Weights of a small multi-label audio tagger.
Data: 39062 training examples, 20.3 epochs.
Rows from block 11, named by matrix and row number. Rows with one number belong to one channel. Each number is 200 + 40 x the weight over the matrix's rms, rounded and kept within 0 to 999. All counts start at 0.
# filt: filter width-3 conv, dilation 2 (model.blocks.11.filt.weight, 384x384x3), inputs 260-285, a 3 kernel for each
# gate: gate width-3 conv, dilation 2 (model.blocks.11.gate.weight, 384x384x3), inputs 260-285, a 3 kernel for each
filt.27,242,100,151,162,229,119,305,261,209,214,195,200,233,254,247,166,115,170,211,154,196,188,162,209,183,204,211,256,196,240,179,172,228,174,328,177,133,263,198,204,152,160,163,200,140,162,199,253,166,102,243,244,194,252,143,122,154,179,207,145,184,210,252,203,187,180,235,218,231,212,186,197,220,239,190,167,186,176
filt.28,183,142,247,225,193,124,141,158,166,160,267,205,211,240,209,240,160,184,242,159,158,211,178,215,163,286,194,228,211,226,199,169,193,174,145,215,161,218,204,152,160,198,281,243,219,226,328,195,180,202,129,257,151,210,162,122,113,201,224,147,240,237,173,237,189,151,217,213,222,182,222,185,260,180,201,185,206,230
filt.29,158,239,253,226,161,176,225,213,152,213,241,194,190,177,189,146,123,119,171,120,224,194,150,188,178,160,239,229,225,188,218,178,182,189,114,203,180,192,199,221,159,121,185,131,164,175,174,261,270,221,193,279,178,179,140,154,187,212,157,152,210,198,238,222,219,252,145,221,179,255,195,224,193,215,199,259,129,230
filt.30,138,199,209,209,199,217,222,169,288,195,130,170,204,190,147,187,155,206,187,138,183,162,168,189,220,288,140,165,232,203,210,185,195,196,171,196,223,132,249,172,185,212,244,178,173,215,152,167,195,256,219,89,185,259,175,243,185,172,237,206,194,183,202,203,203,189,182,206,201,195,184,223,192,236,255,207,179,159
filt.31,230,217,120,182,210,209,255,177,174,154,180,228,164,190,235,183,210,164,151,217,193,147,161,211,110,167,109,234,211,200,232,238,219,231,152,172,134,150,200,159,228,157,244,178,190,147,132,117,287,262,216,259,195,186,163,196,233,181,182,172,253,181,137,191,223,224,265,237,153,220,212,210,268,237,255,201,201,285
filt.32,195,253,191,299,153,201,261,285,282,164,201,185,121,185,181,204,165,235,188,247,181,241,221,135,201,113,208,171,186,286,213,195,212,280,207,223,136,161,185,224,227,187,98,140,205,214,194,167,160,194,165,139,140,190,231,124,209,161,253,167,217,140,198,165,159,211,213,229,138,145,171,241,157,162,219,264,235,174
filt.33,176,206,226,165,230,170,223,200,181,195,192,139,144,214,172,301,272,130,237,182,170,171,203,235,172,213,271,131,159,240,229,180,269,220,182,311,172,165,191,249,208,178,142,183,226,207,154,192,234,243,205,197,142,152,258,183,193,156,274,198,180,209,209,234,257,181,182,200,232,120,134,189,233,193,183,250,187,219
filt.34,284,225,125,258,234,190,143,211,290,204,189,181,192,226,181,216,133,178,230,244,208,277,154,163,225,253,220,189,160,179,182,195,229,206,170,195,231,185,131,165,264,264,272,134,214,192,137,125,242,193,195,178,131,151,220,183,248,165,176,192,206,255,266,177,167,201,176,184,150,247,217,219,189,182,248,200,199,241
filt.35,132,270,103,169,209,198,222,232,111,236,206,154,165,215,231,211,246,199,232,243,287,225,208,243,180,201,238,201,220,235,190,206,265,225,277,212,242,153,152,166,157,156,169,224,266,199,201,213,194,228,203,217,223,140,195,192,136,152,264,259,212,188,279,183,188,263,181,143,202,158,136,159,222,205,182,261,245,202
filt.36,142,163,93,193,224,203,205,262,201,196,196,210,227,190,237,244,161,147,221,188,223,199,265,190,201,244,263,218,161,159,185,203,212,173,221,140,172,214,209,208,159,141,190,182,191,237,203,263,258,196,190,270,245,179,238,151,235,229,186,171,182,165,249,170,223,171,229,120,212,210,239,197,161,193,236,256,155,255
filt.37,235,211,230,236,214,178,181,128,157,221,160,232,237,212,223,258,193,235,148,197,139,190,116,146,158,243,229,147,215,155,190,199,151,208,274,225,213,232,150,185,166,197,184,241,216,247,154,179,269,225,260,158,215,253,233,184,222,190,153,161,139,194,240,173,204,214,147,199,194,260,142,239,182,162,196,160,191,188
filt.38,275,140,168,194,213,251,153,201,212,202,126,130,196,143,158,165,182,202,214,242,173,103,167,179,181,208,238,285,209,234,156,122,145,120,256,232,243,187,225,224,193,209,241,189,255,241,273,235,211,170,125,200,272,170,248,291,240,285,137,142,239,213,154,196,246,171,253,186,220,289,205,153,215,174,205,174,191,151
filt.39,188,84,224,178,185,233,214,271,145,299,239,246,202,167,231,126,184,162,203,116,222,221,275,198,204,241,195,207,212,305,251,221,226,270,245,256,144,192,238,179,236,197,223,147,214,145,197,180,152,239,156,236,190,265,149,241,232,234,239,262,195,223,130,177,162,238,114,246,216,152,186,197,168,242,142,189,202,216
filt.40,222,215,178,215,268,240,262,179,144,235,223,145,181,142,149,244,190,261,159,157,261,257,229,268,155,156,290,203,232,166,205,227,210,183,219,167,217,247,170,195,219,155,223,184,150,207,189,155,182,128,186,228,191,117,237,253,249,217,225,201,161,206,167,192,244,239,227,151,210,195,257,152,213,259,201,260,239,216
filt.41,177,156,147,196,221,181,244,243,152,201,210,209,201,191,165,202,208,204,284,171,142,226,195,208,190,256,269,207,256,198,183,223,237,200,229,217,166,189,153,163,226,213,207,185,243,249,177,139,174,207,251,212,273,248,248,152,196,107,241,229,161,240,219,155,181,187,260,191,246,220,176,155,170,239,155,133,233,223
filt.42,125,268,230,279,259,218,263,206,262,171,206,102,200,194,129,176,220,126,260,201,226,169,166,179,256,162,189,207,176,268,196,200,187,167,170,222,238,196,184,198,221,219,218,168,250,140,157,195,206,182,255,242,215,142,187,217,159,156,235,154,232,241,197,218,215,217,175,217,236,194,190,201,222,265,263,252,227,237
filt.43,171,236,302,226,285,282,166,260,243,184,126,219,204,143,198,262,186,173,162,130,184,199,163,193,134,292,222,186,206,151,239,219,289,231,185,161,265,187,223,131,203,249,165,245,209,191,204,248,180,202,165,203,56,178,192,181,214,268,167,260,190,183,197,167,154,250,259,194,236,209,206,184,233,252,199,261,188,174
filt.44,222,186,232,111,216,165,266,157,197,202,232,224,213,256,241,113,233,189,211,239,199,195,143,211,238,235,230,200,170,173,162,170,216,161,217,135,212,244,187,184,282,175,194,219,176,204,270,259,170,144,197,193,191,177,119,221,206,201,234,174,255,199,199,236,172,117,239,159,260,187,187,130,291,195,189,169,216,201
filt.45,228,107,172,204,169,236,170,251,245,155,187,169,239,228,221,192,253,115,222,241,176,177,229,229,239,182,191,145,166,125,216,228,232,190,236,158,233,217,177,160,176,234,197,227,215,212,155,131,215,227,206,236,181,169,267,153,132,257,215,257,242,234,198,197,163,224,169,175,158,281,210,207,141,216,226,202,173,275
filt.46,263,208,152,124,177,203,167,192,141,243,196,191,213,206,208,164,144,200,118,227,182,201,234,224,132,161,181,267,162,197,267,281,167,286,196,163,195,207,200,159,231,202,168,231,229,212,181,234,228,197,183,196,255,210,201,159,110,177,138,207,247,191,242,223,181,224,268,217,219,139,207,257,223,166,299,172,184,232
filt.47,134,243,229,189,210,206,254,161,196,155,161,174,212,198,184,116,273,155,225,197,247,204,217,217,215,245,193,234,198,165,207,125,163,221,228,196,211,241,182,212,233,166,282,122,232,164,261,231,261,185,177,187,226,180,212,192,265,209,145,183,169,165,240,200,215,95,196,175,194,234,197,226,145,112,183,166,155,201
filt.48,188,237,254,145,173,150,233,255,212,246,163,231,224,219,169,246,199,234,177,167,236,239,202,186,130,212,198,193,155,181,219,222,155,209,240,180,210,215,172,159,203,173,175,166,144,197,177,94,168,181,181,174,241,189,222,188,208,260,228,250,218,214,174,237,262,236,163,230,193,154,171,196,202,214,262,162,132,186
filt.49,163,261,207,187,266,188,154,213,173,137,192,228,206,197,136,159,214,209,241,149,188,239,208,245,178,188,238,259,192,188,190,224,203,226,157,171,247,239,211,236,237,153,253,125,250,251,283,131,254,201,236,325,259,251,221,278,225,122,150,193,207,175,211,238,159,202,236,209,180,166,228,204,159,262,248,161,251,202
filt.50,220,271,197,166,198,214,179,221,184,129,179,170,194,247,204,264,333,195,195,201,267,193,208,142,196,200,172,144,194,251,234,193,162,224,228,189,126,165,217,205,252,203,179,229,205,180,115,177,228,194,310,214,235,119,158,191,137,113,204,220,221,171,175,165,208,256,174,167,175,147,258,218,214,199,260,146,199,227
filt.51,172,150,179,175,220,140,204,174,175,225,242,164,156,150,193,205,228,147,148,169,177,206,142,120,193,174,187,208,248,224,249,184,231,145,280,185,233,155,213,158,180,163,268,228,195,211,208,164,213,162,195,208,126,122,189,187,250,213,182,234,163,184,180,183,222,170,197,275,191,204,237,200,212,136,174,290,257,279
filt.52,236,242,288,216,190,126,95,151,183,247,187,189,191,181,144,207,248,197,170,152,193,143,218,185,217,233,169,99,173,158,262,208,254,169,266,244,197,171,212,160,181,177,164,178,217,105,112,261,261,111,212,123,118,183,172,193,256,182,273,214,236,188,219,241,187,213,184,219,155,169,206,195,195,232,169,254,218,233
filt.53,202,201,211,268,220,205,140,123,157,204,214,214,184,201,154,217,219,147,151,151,129,230,179,217,221,221,238,191,180,234,211,169,167,217,207,206,181,192,133,306,235,213,198,185,252,237,241,166,204,196,210,255,149,256,185,189,192,150,182,180,190,219,193,215,229,225,205,178,212,216,213,246,165,262,263,175,186,196
filt.54,266,180,219,209,147,207,148,158,244,215,194,226,149,179,142,227,116,212,225,258,156,231,155,218,187,269,210,273,215,192,166,235,189,152,219,143,236,176,172,229,184,172,217,186,122,161,151,190,201,137,192,201,214,222,126,191,216,185,147,207,224,180,238,199,212,213,227,139,243,238,142,255,162,132,164,209,187,116
filt.55,233,177,128,177,176,217,67,114,109,196,200,210,201,236,207,172,201,181,236,189,199,192,275,187,189,213,190,183,223,151,224,180,184,193,119,163,187,226,239,152,161,169,225,194,252,145,229,207,176,181,254,193,228,183,215,215,187,274,209,242,143,172,221,181,207,157,215,252,153,219,195,194,137,212,178,221,205,237
filt.56,170,255,174,234,247,166,233,254,254,225,169,187,241,151,139,223,171,217,205,157,198,218,227,225,243,220,191,147,185,239,145,151,88,171,250,176,161,208,226,231,215,182,197,272,212,247,201,102,126,217,170,259,217,305,222,219,173,165,158,216,197,198,181,222,226,223,181,219,265,247,108,222,156,155,180,205,265,251
filt.57,153,171,210,185,204,165,243,204,174,241,167,182,171,194,236,161,203,161,211,228,217,201,266,177,151,264,230,260,184,204,163,228,215,102,190,202,164,223,303,197,193,225,213,107,179,203,167,116,223,230,194,211,196,188,213,142,177,169,144,145,208,252,195,170,211,146,150,156,149,243,155,192,231,280,301,207,241,227
filt.58,215,230,179,145,236,212,196,207,171,125,174,178,210,183,211,248,212,142,223,249,265,100,168,216,184,185,216,215,238,209,218,164,253,111,155,206,230,196,186,198,187,164,277,171,286,182,146,286,169,213,225,185,186,176,183,188,183,126,189,211,166,169,154,175,220,220,169,178,135,218,143,191,144,223,254,116,163,215
filt.59,313,221,202,166,248,109,215,159,127,167,183,163,196,183,231,114,228,232,137,201,97,153,171,175,141,233,230,169,196,160,235,194,197,205,175,290,173,166,171,209,272,222,196,222,199,212,140,145,181,123,211,208,194,165,132,158,207,252,152,232,179,195,246,217,215,231,225,151,242,182,191,210,127,216,162,221,259,242
filt.60,222,155,190,135,220,191,187,191,151,173,208,235,158,181,234,230,236,269,237,163,206,187,168,208,110,160,211,211,173,253,195,172,172,269,261,284,227,230,172,223,201,228,210,233,157,221,201,230,205,197,231,259,106,219,188,158,165,180,200,255,148,202,249,195,180,126,200,156,243,198,181,178,163,149,183,201,194,153
filt.61,292,222,157,200,228,219,241,276,202,226,235,210,191,195,171,220,226,267,235,250,258,176,293,303,226,247,199,246,153,221,228,192,165,163,220,166,176,120,178,165,238,171,257,243,276,204,154,179,158,261,141,167,156,238,239,199,188,202,224,213,235,202,139,156,184,238,206,219,188,184,226,224,178,256,223,142,180,245
filt.62,216,270,213,174,249,231,244,237,110,189,207,225,223,215,234,204,205,182,187,175,238,173,212,195,167,209,177,184,210,139,290,249,207,159,208,251,168,196,191,184,210,185,164,100,161,184,149,152,195,218,172,144,212,225,161,176,159,186,146,258,230,181,245,235,274,193,191,174,206,168,175,233,193,168,178,224,102,205
filt.63,193,196,171,141,204,116,227,148,190,155,211,209,153,240,185,177,241,192,209,250,207,185,254,233,141,230,239,239,173,250,171,220,252,232,216,264,250,197,197,167,195,215,227,230,216,243,252,183,230,137,171,148,161,251,187,213,151,158,189,218,213,218,218,286,194,175,235,208,152,219,255,193,180,207,185,205,215,155
filt.64,219,155,269,266,212,199,176,286,197,251,219,216,152,165,179,159,207,241,153,217,226,163,247,167,244,245,238,175,227,190,236,195,206,213,216,150,154,242,249,272,285,240,181,223,254,186,129,216,173,210,178,292,303,210,250,182,223,157,171,119,151,198,201,189,226,223,187,210,206,204,200,171,114,176,207,180,170,250
filt.65,177,149,232,171,148,179,152,180,204,146,136,227,155,218,176,259,186,202,272,273,152,199,226,149,199,181,218,161,180,167,142,244,187,175,178,187,193,198,183,180,181,182,215,109,217,206,152,108,192,214,241,258,195,223,211,205,192,194,236,198,220,194,188,272,239,178,236,173,208,154,182,156,213,210,216,193,169,216
filt.66,216,216,182,277,183,199,236,176,159,154,148,146,155,185,158,104,219,165,171,171,184,196,232,156,188,180,226,211,211,258,197,276,207,177,221,214,230,175,177,258,274,219,163,122,232,216,175,165,181,161,169,202,236,239,206,219,199,129,141,160,145,156,147,218,211,199,220,169,159,231,224,232,202,245,230,247,245,168
filt.67,159,267,197,193,194,272,258,193,189,161,258,235,182,219,205,191,193,226,206,206,237,211,184,176,152,236,281,221,133,185,243,248,196,196,88,183,221,239,114,250,128,241,196,127,240,243,230,184,220,241,268,181,221,234,207,176,191,167,217,202,231,130,201,223,215,155,141,172,251,220,222,157,291,197,264,212,158,211
filt.68,187,230,224,195,201,165,148,231,197,78,230,158,236,159,215,260,221,189,168,199,217,297,222,129,248,208,141,230,251,200,141,149,169,146,186,199,225,194,213,269,146,200,251,175,273,189,141,260,205,278,189,239,209,205,165,229,208,141,180,200,155,235,229,145,183,156,160,261,216,172,169,178,69,202,202,168,141,219
filt.69,226,251,245,185,212,258,240,205,102,159,251,188,178,231,199,186,209,158,174,197,118,141,225,243,264,164,196,224,175,163,229,240,240,103,225,237,219,244,146,201,126,171,183,209,150,197,144,174,212,256,160,189,181,212,198,185,211,206,168,237,281,186,132,195,183,221,225,177,203,201,175,172,147,209,139,224,231,170
filt.70,151,229,233,181,249,188,234,183,298,229,262,190,236,301,207,215,150,143,200,168,285,186,230,194,218,150,185,202,240,201,233,153,214,183,253,182,179,276,237,237,227,265,209,187,252,231,159,221,220,128,221,247,97,267,194,200,177,218,183,151,203,193,182,213,205,188,199,195,135,249,241,214,277,202,286,202,268,220
gate.27,175,171,282,160,162,226,186,190,186,150,148,206,207,225,231,193,177,190,229,168,246,203,205,237,163,242,339,223,232,189,134,228,137,170,295,220,223,180,194,279,264,212,181,209,250,216,190,224,247,238,233,174,271,285,161,206,223,197,155,200,201,204,229,236,189,172,209,276,221,193,244,252,152,198,230,155,126,166
gate.28,127,212,258,142,216,190,151,207,262,264,190,170,225,230,212,161,147,146,223,241,189,271,197,273,227,195,195,177,201,166,232,246,240,165,186,251,197,248,221,213,223,197,167,180,177,217,152,213,167,218,189,134,264,228,193,166,190,173,157,176,201,147,204,173,199,190,122,246,120,268,112,184,191,238,188,152,92,184
gate.29,120,197,177,200,188,216,223,197,219,196,164,164,154,120,190,214,263,240,182,215,155,213,238,201,138,217,235,190,231,189,263,168,199,235,248,297,201,236,191,154,224,252,188,219,206,236,206,177,280,234,144,181,306,156,172,187,247,127,205,309,188,131,227,153,204,189,221,231,265,202,246,241,164,246,144,181,189,173
gate.30,241,197,218,222,288,211,173,140,213,177,236,237,133,196,137,227,175,121,231,195,133,182,151,170,242,205,167,228,180,281,224,188,216,159,189,209,189,214,212,207,155,178,229,255,195,215,230,208,241,281,242,203,208,131,186,200,202,235,213,136,202,243,138,278,194,209,186,198,162,193,206,201,238,218,231,98,159,226
gate.31,208,244,131,145,148,194,173,221,221,259,236,206,156,141,205,253,238,248,174,199,241,125,145,181,211,188,233,198,245,213,236,209,263,237,201,256,162,168,122,181,195,159,201,213,224,200,270,206,232,169,185,167,106,207,229,228,196,285,224,161,184,203,151,233,219,169,272,221,236,234,259,255,126,155,182,195,210,138
gate.32,217,169,243,260,196,213,219,215,168,199,223,267,199,148,180,171,211,223,175,201,206,227,205,181,182,252,186,214,197,184,250,110,146,211,188,169,169,218,219,224,134,189,224,178,180,223,195,157,192,200,254,158,204,190,233,248,176,226,254,287,169,236,227,158,167,157,182,224,107,179,158,176,196,193,150,236,245,177
gate.33,161,188,198,166,170,176,182,118,209,148,199,195,172,157,244,178,156,181,227,247,190,169,176,145,243,212,205,186,207,112,181,162,127,188,189,181,154,199,177,245,275,215,158,208,196,197,166,212,188,228,217,277,206,270,222,164,167,196,176,168,210,184,158,213,207,207,229,158,183,172,177,249,181,193,192,209,222,176
gate.34,174,262,199,131,250,186,246,268,254,186,208,175,143,160,181,262,199,198,242,211,220,249,202,208,201,275,272,240,180,186,178,241,224,152,188,236,196,273,223,230,205,126,147,186,196,221,227,189,241,211,225,242,259,219,206,222,201,191,201,199,197,219,278,216,209,224,270,208,206,169,205,220,153,158,171,259,259,203
gate.35,202,154,270,133,168,193,232,180,229,202,214,209,199,224,280,207,185,161,186,246,235,236,198,220,155,171,178,221,198,226,222,202,198,162,136,230,180,183,219,254,207,186,148,198,166,148,173,203,226,173,189,204,246,252,215,248,269,207,211,207,149,174,193,245,208,146,195,253,216,164,194,148,194,209,212,268,234,215
gate.36,224,301,122,181,121,157,148,152,186,169,161,197,234,178,161,242,211,185,248,247,217,157,190,272,193,170,201,219,221,251,244,239,242,208,261,245,132,169,139,251,205,195,221,188,210,150,165,216,192,183,191,177,188,204,135,236,198,175,209,225,196,174,165,182,225,161,191,163,188,221,207,137,157,210,230,162,206,181
gate.37,162,210,87,212,212,177,205,218,225,131,191,196,168,131,210,203,189,212,166,230,152,149,165,159,224,272,241,143,179,199,199,228,142,220,202,174,199,149,160,286,263,252,149,177,161,248,195,215,197,200,239,216,235,258,141,145,108,220,228,202,146,168,159,215,215,245,196,276,201,300,199,200,149,244,233,183,258,199
gate.38,228,155,156,179,224,144,188,137,150,193,273,193,187,183,208,179,258,232,146,157,284,229,250,218,245,207,251,236,237,149,171,249,188,250,261,192,220,223,223,180,238,158,115,231,220,192,267,200,182,220,223,227,248,122,190,212,266,223,228,236,179,142,191,146,233,158,233,273,219,182,270,293,32,201,187,196,232,239
gate.39,146,296,203,146,240,161,277,169,132,199,188,270,165,184,161,169,134,203,221,188,302,208,225,183,254,240,212,227,155,208,215,228,195,155,184,212,193,185,224,211,213,206,155,207,200,199,228,171,206,228,171,209,154,219,218,245,254,209,178,168,206,150,214,169,219,213,295,265,225,152,181,237,198,100,181,127,226,255
gate.40,142,281,222,147,246,124,180,193,151,235,254,179,209,139,212,190,193,216,180,153,241,205,161,173,250,286,226,221,212,210,295,243,239,210,166,182,263,217,131,233,217,179,149,237,125,159,203,199,205,183,170,200,220,203,116,225,178,184,223,237,178,224,166,173,185,167,191,266,278,225,194,148,172,213,144,227,250,236
gate.41,169,204,135,145,193,196,212,184,169,168,202,185,284,222,146,184,169,191,174,233,224,144,166,204,215,208,271,173,255,144,155,218,132,210,192,222,182,266,242,195,154,201,211,180,204,181,201,160,252,210,147,221,194,183,167,222,272,243,235,275,184,239,186,269,159,111,271,196,208,169,247,195,184,211,220,160,189,230
gate.42,256,188,106,225,252,219,208,256,163,238,143,188,279,142,229,219,172,210,191,143,244,209,179,212,275,149,224,158,196,211,156,205,192,203,115,154,255,240,129,180,212,208,231,203,221,245,194,215,201,240,211,177,141,266,148,193,161,146,153,185,148,211,135,220,170,191,173,199,210,317,190,202,189,254,207,165,223,133
gate.43,214,217,244,281,241,121,243,173,194,176,153,121,154,170,167,366,203,198,130,238,95,167,224,235,205,164,261,174,102,161,146,194,141,169,155,204,213,151,167,187,179,167,192,224,226,228,179,281,128,177,201,240,207,115,196,243,248,267,258,167,150,176,165,146,184,167,170,188,229,247,224,226,196,264,251,173,244,188
gate.44,234,212,149,267,260,202,195,179,316,173,238,233,179,164,179,102,171,170,155,232,155,206,218,194,255,159,194,195,227,213,225,202,244,183,226,195,169,239,183,210,205,195,211,140,209,235,209,182,301,254,204,215,290,235,278,253,209,175,145,111,238,207,215,224,229,134,183,214,180,132,188,153,163,180,278,209,227,217
gate.45,253,282,287,153,189,230,139,203,144,222,269,182,162,242,204,194,220,190,165,213,233,214,172,190,179,185,222,239,158,236,205,324,218,231,214,203,199,219,210,202,199,152,169,229,154,192,168,238,218,199,149,158,217,250,219,94,234,225,200,148,230,126,246,193,239,133,235,166,167,206,236,215,188,169,248,247,179,246
gate.46,135,255,243,162,236,181,126,202,184,200,170,262,176,204,217,225,188,249,224,185,243,207,204,213,166,201,126,187,218,201,240,221,201,285,226,188,133,248,248,220,191,207,126,153,174,197,159,202,172,101,278,143,211,216,171,162,251,244,179,247,194,230,190,227,166,146,185,217,185,190,180,221,228,149,207,210,183,207
gate.47,192,235,279,162,227,233,124,194,184,271,186,214,237,201,235,149,181,183,162,177,209,175,143,194,165,274,164,201,204,191,236,300,177,219,173,150,295,220,235,140,218,216,225,132,206,256,246,222,214,174,246,190,179,151,223,282,232,225,178,199,206,174,213,168,236,201,215,146,199,159,110,214,179,236,218,169,108,255
gate.48,228,260,262,176,239,243,229,213,185,194,270,245,80,176,170,150,194,194,234,218,249,244,202,245,236,240,216,219,238,247,218,184,145,212,163,126,197,230,196,247,206,207,222,187,245,183,195,217,303,217,237,239,213,224,201,229,205,234,148,184,283,206,234,136,180,201,161,286,177,229,183,166,197,219,177,264,227,224
gate.49,265,175,121,210,156,220,200,175,214,257,246,265,198,205,174,231,295,164,250,175,114,198,226,218,250,193,186,189,212,192,168,156,185,217,143,192,211,231,171,238,310,224,193,172,141,232,210,130,170,214,236,230,261,216,215,291,247,204,182,222,222,237,222,185,217,227,140,134,193,216,247,207,169,185,161,208,177,238
gate.50,149,184,219,232,167,159,146,194,267,182,156,128,248,261,141,251,255,222,204,190,254,196,181,153,227,173,252,188,177,148,176,205,220,264,161,280,166,225,254,247,248,221,174,127,139,239,204,214,115,165,178,298,174,209,191,257,195,250,191,166,159,163,147,184,154,167,212,218,192,220,149,150,231,245,171,187,200,267
gate.51,169,222,234,234,238,163,229,169,176,214,206,213,250,161,264,125,169,247,228,201,219,244,250,155,234,227,234,142,191,153,194,222,229,200,199,202,253,216,159,163,257,191,225,212,211,195,173,206,219,151,231,255,202,277,217,236,202,220,203,197,277,254,254,150,200,232,130,221,178,204,210,205,163,211,214,171,200,186
gate.52,237,215,109,116,177,236,239,209,199,135,228,147,191,223,212,158,139,169,177,275,231,208,180,249,221,151,232,186,193,242,198,215,183,226,256,295,165,112,156,199,214,182,256,268,201,139,233,209,208,192,221,187,230,245,205,186,217,178,211,201,178,207,144,205,168,203,257,240,165,221,225,230,179,142,170,232,217,213
gate.53,242,148,214,212,174,223,214,222,212,146,159,256,178,181,201,218,203,184,194,166,190,242,173,207,296,219,270,236,205,228,269,261,218,83,145,153,265,194,246,229,210,248,176,218,173,168,243,176,218,189,149,214,311,215,241,283,249,204,169,185,195,108,175,203,185,228,214,226,203,241,254,214,162,143,139,215,170,221
gate.54,215,185,214,276,167,156,223,217,233,149,169,173,225,193,192,114,235,210,189,251,160,195,233,207,235,296,206,207,292,241,231,267,204,315,232,244,185,196,204,233,161,224,197,192,178,208,167,219,243,223,193,241,175,232,221,211,199,238,207,145,269,205,219,160,234,228,180,206,204,176,259,197,235,169,165,234,166,192
gate.55,177,145,190,204,240,229,165,226,235,174,177,193,202,229,190,219,163,175,168,222,212,267,253,225,207,172,199,207,174,169,200,193,153,203,203,242,85,203,149,242,252,207,179,189,219,256,225,254,206,127,207,257,222,239,171,153,145,114,98,143,206,239,206,181,207,188,170,195,173,246,225,208,252,228,177,199,236,263
gate.56,109,140,193,173,264,225,203,162,207,218,182,196,176,196,153,207,209,210,218,147,209,219,175,346,194,175,227,248,200,156,196,232,187,311,201,266,190,205,191,159,214,227,201,200,263,153,189,209,224,212,207,264,192,247,223,225,280,166,183,218,156,275,237,136,147,224,165,183,214,206,229,277,168,198,137,222,161,178
gate.57,128,192,185,216,266,137,213,237,241,209,237,211,193,194,237,227,226,199,206,238,209,307,206,280,189,202,153,170,187,96,158,242,227,153,142,93,136,208,235,168,236,179,170,195,153,203,183,187,302,275,260,259,173,244,245,178,236,160,184,202,247,203,221,183,227,194,214,226,274,256,146,166,233,151,129,224,132,201
gate.58,255,234,277,213,189,174,190,159,161,229,251,157,202,203,173,233,191,200,266,199,167,171,143,262,255,155,198,256,149,167,115,166,298,251,244,258,183,227,230,206,221,254,160,226,192,155,178,230,238,206,282,142,219,215,162,150,178,179,176,254,138,145,241,176,249,305,237,199,225,221,175,192,192,179,158,83,244,218
gate.59,244,175,132,234,230,158,288,224,195,237,223,181,277,195,122,218,190,170,250,208,151,208,168,192,160,163,149,155,190,199,228,182,184,227,240,239,193,162,206,173,187,138,281,227,291,262,252,241,198,170,278,264,313,266,197,216,220,189,217,187,133,189,111,165,244,216,213,221,205,186,176,169,216,227,224,224,183,225
gate.60,252,199,276,236,310,209,220,244,283,132,226,222,249,179,226,200,227,223,194,251,241,176,223,223,226,173,151,208,200,220,200,221,215,238,214,217,204,239,270,193,229,216,220,172,142,235,240,180,129,203,154,182,199,250,221,176,208,219,217,228,185,208,165,246,186,205,247,209,218,170,166,177,232,249,214,160,155,140
gate.61,204,182,172,218,158,243,200,180,154,240,179,158,104,175,186,143,112,202,197,195,171,207,172,236,172,189,190,202,135,214,258,233,148,267,244,310,158,159,157,198,173,163,222,218,204,210,251,193,174,145,188,142,189,218,189,212,217,215,232,176,229,162,198,221,178,212,280,231,177,213,109,229,212,153,250,191,180,152
gate.62,158,204,198,175,209,258,191,93,169,231,169,202,195,243,219,216,200,250,176,130,234,148,248,251,218,177,173,276,235,167,176,220,177,250,222,191,183,206,207,235,293,219,214,210,181,180,203,174,238,247,182,249,277,174,198,231,162,178,183,211,189,173,194,198,231,220,140,280,239,222,185,208,164,190,148,141,229,198
gate.63,192,188,173,233,181,233,239,232,235,221,245,181,205,183,177,278,200,199,193,189,192,132,195,260,239,224,178,154,275,240,250,255,174,258,212,205,189,171,174,172,247,193,191,259,221,189,219,274,253,195,229,147,198,163,189,144,207,216,190,153,142,217,172,200,192,204,121,276,244,198,208,151,176,217,222,130,191,185
gate.64,159,155,117,205,238,254,251,172,253,249,296,131,202,218,234,194,144,180,222,161,127,181,182,188,213,194,239,162,177,235,233,209,193,193,226,185,274,282,185,180,141,220,211,207,219,219,154,185,223,164,176,261,225,287,222,198,241,88,155,174,138,224,190,188,244,171,177,157,240,261,257,231,180,144,192,187,144,196
gate.65,234,225,259,221,267,248,208,114,187,166,248,195,166,207,220,211,212,180,198,214,254,216,173,231,143,205,177,198,222,190,138,141,218,178,177,189,194,150,187,216,217,201,256,181,224,300,214,240,159,197,206,197,183,240,234,247,211,117,212,155,217,213,233,250,169,181,259,182,181,218,237,215,164,99,176,180,158,231
gate.66,213,154,196,135,207,153,227,232,197,276,215,258,142,115,127,136,162,285,245,271,309,163,241,287,199,193,207,218,226,194,220,178,187,242,221,204,208,168,278,191,219,191,255,231,126,160,223,152,178,267,217,185,194,139,354,236,266,193,197,222,144,154,155,184,156,168,182,167,190,228,194,145,130,212,245,248,248,192
gate.67,246,138,205,173,103,181,210,218,329,171,262,231,172,153,182,120,282,144,177,225,234,136,163,216,232,128,257,177,233,207,184,160,302,165,250,199,199,246,262,126,183,226,182,219,187,192,190,123,206,207,213,254,170,125,171,225,220,321,181,207,162,196,227,182,204,198,197,121,164,221,167,199,215,225,184,149,181,155
gate.68,218,184,177,225,275,173,246,182,213,191,209,304,220,186,228,169,169,235,162,216,200,250,184,207,256,231,165,213,180,192,241,220,171,91,215,244,193,240,206,240,153,185,201,135,196,260,227,153,248,180,76,169,266,226,215,270,246,177,262,219,244,171,167,175,217,183,215,201,175,167,201,264,211,134,227,164,124,163
gate.69,230,211,256,186,141,212,153,131,269,217,201,146,250,176,172,217,231,185,154,218,180,208,228,263,255,123,183,150,168,209,279,171,228,299,232,176,184,158,172,123,260,148,170,201,138,143,182,141,163,288,199,248,242,214,259,228,184,225,215,188,160,149,171,237,282,225,246,286,135,249,185,140,166,191,272,139,264,223
gate.70,294,145,150,247,152,221,214,212,225,131,170,222,177,180,226,161,181,240,196,135,153,206,229,157,224,193,244,202,205,203,173,179,243,239,282,226,231,184,172,194,137,216,157,160,219,188,236,185,221,189,193,188,209,128,244,169,198,192,198,183,251,176,183,234,209,156,192,126,212,187,136,120,100,219,187,251,192,154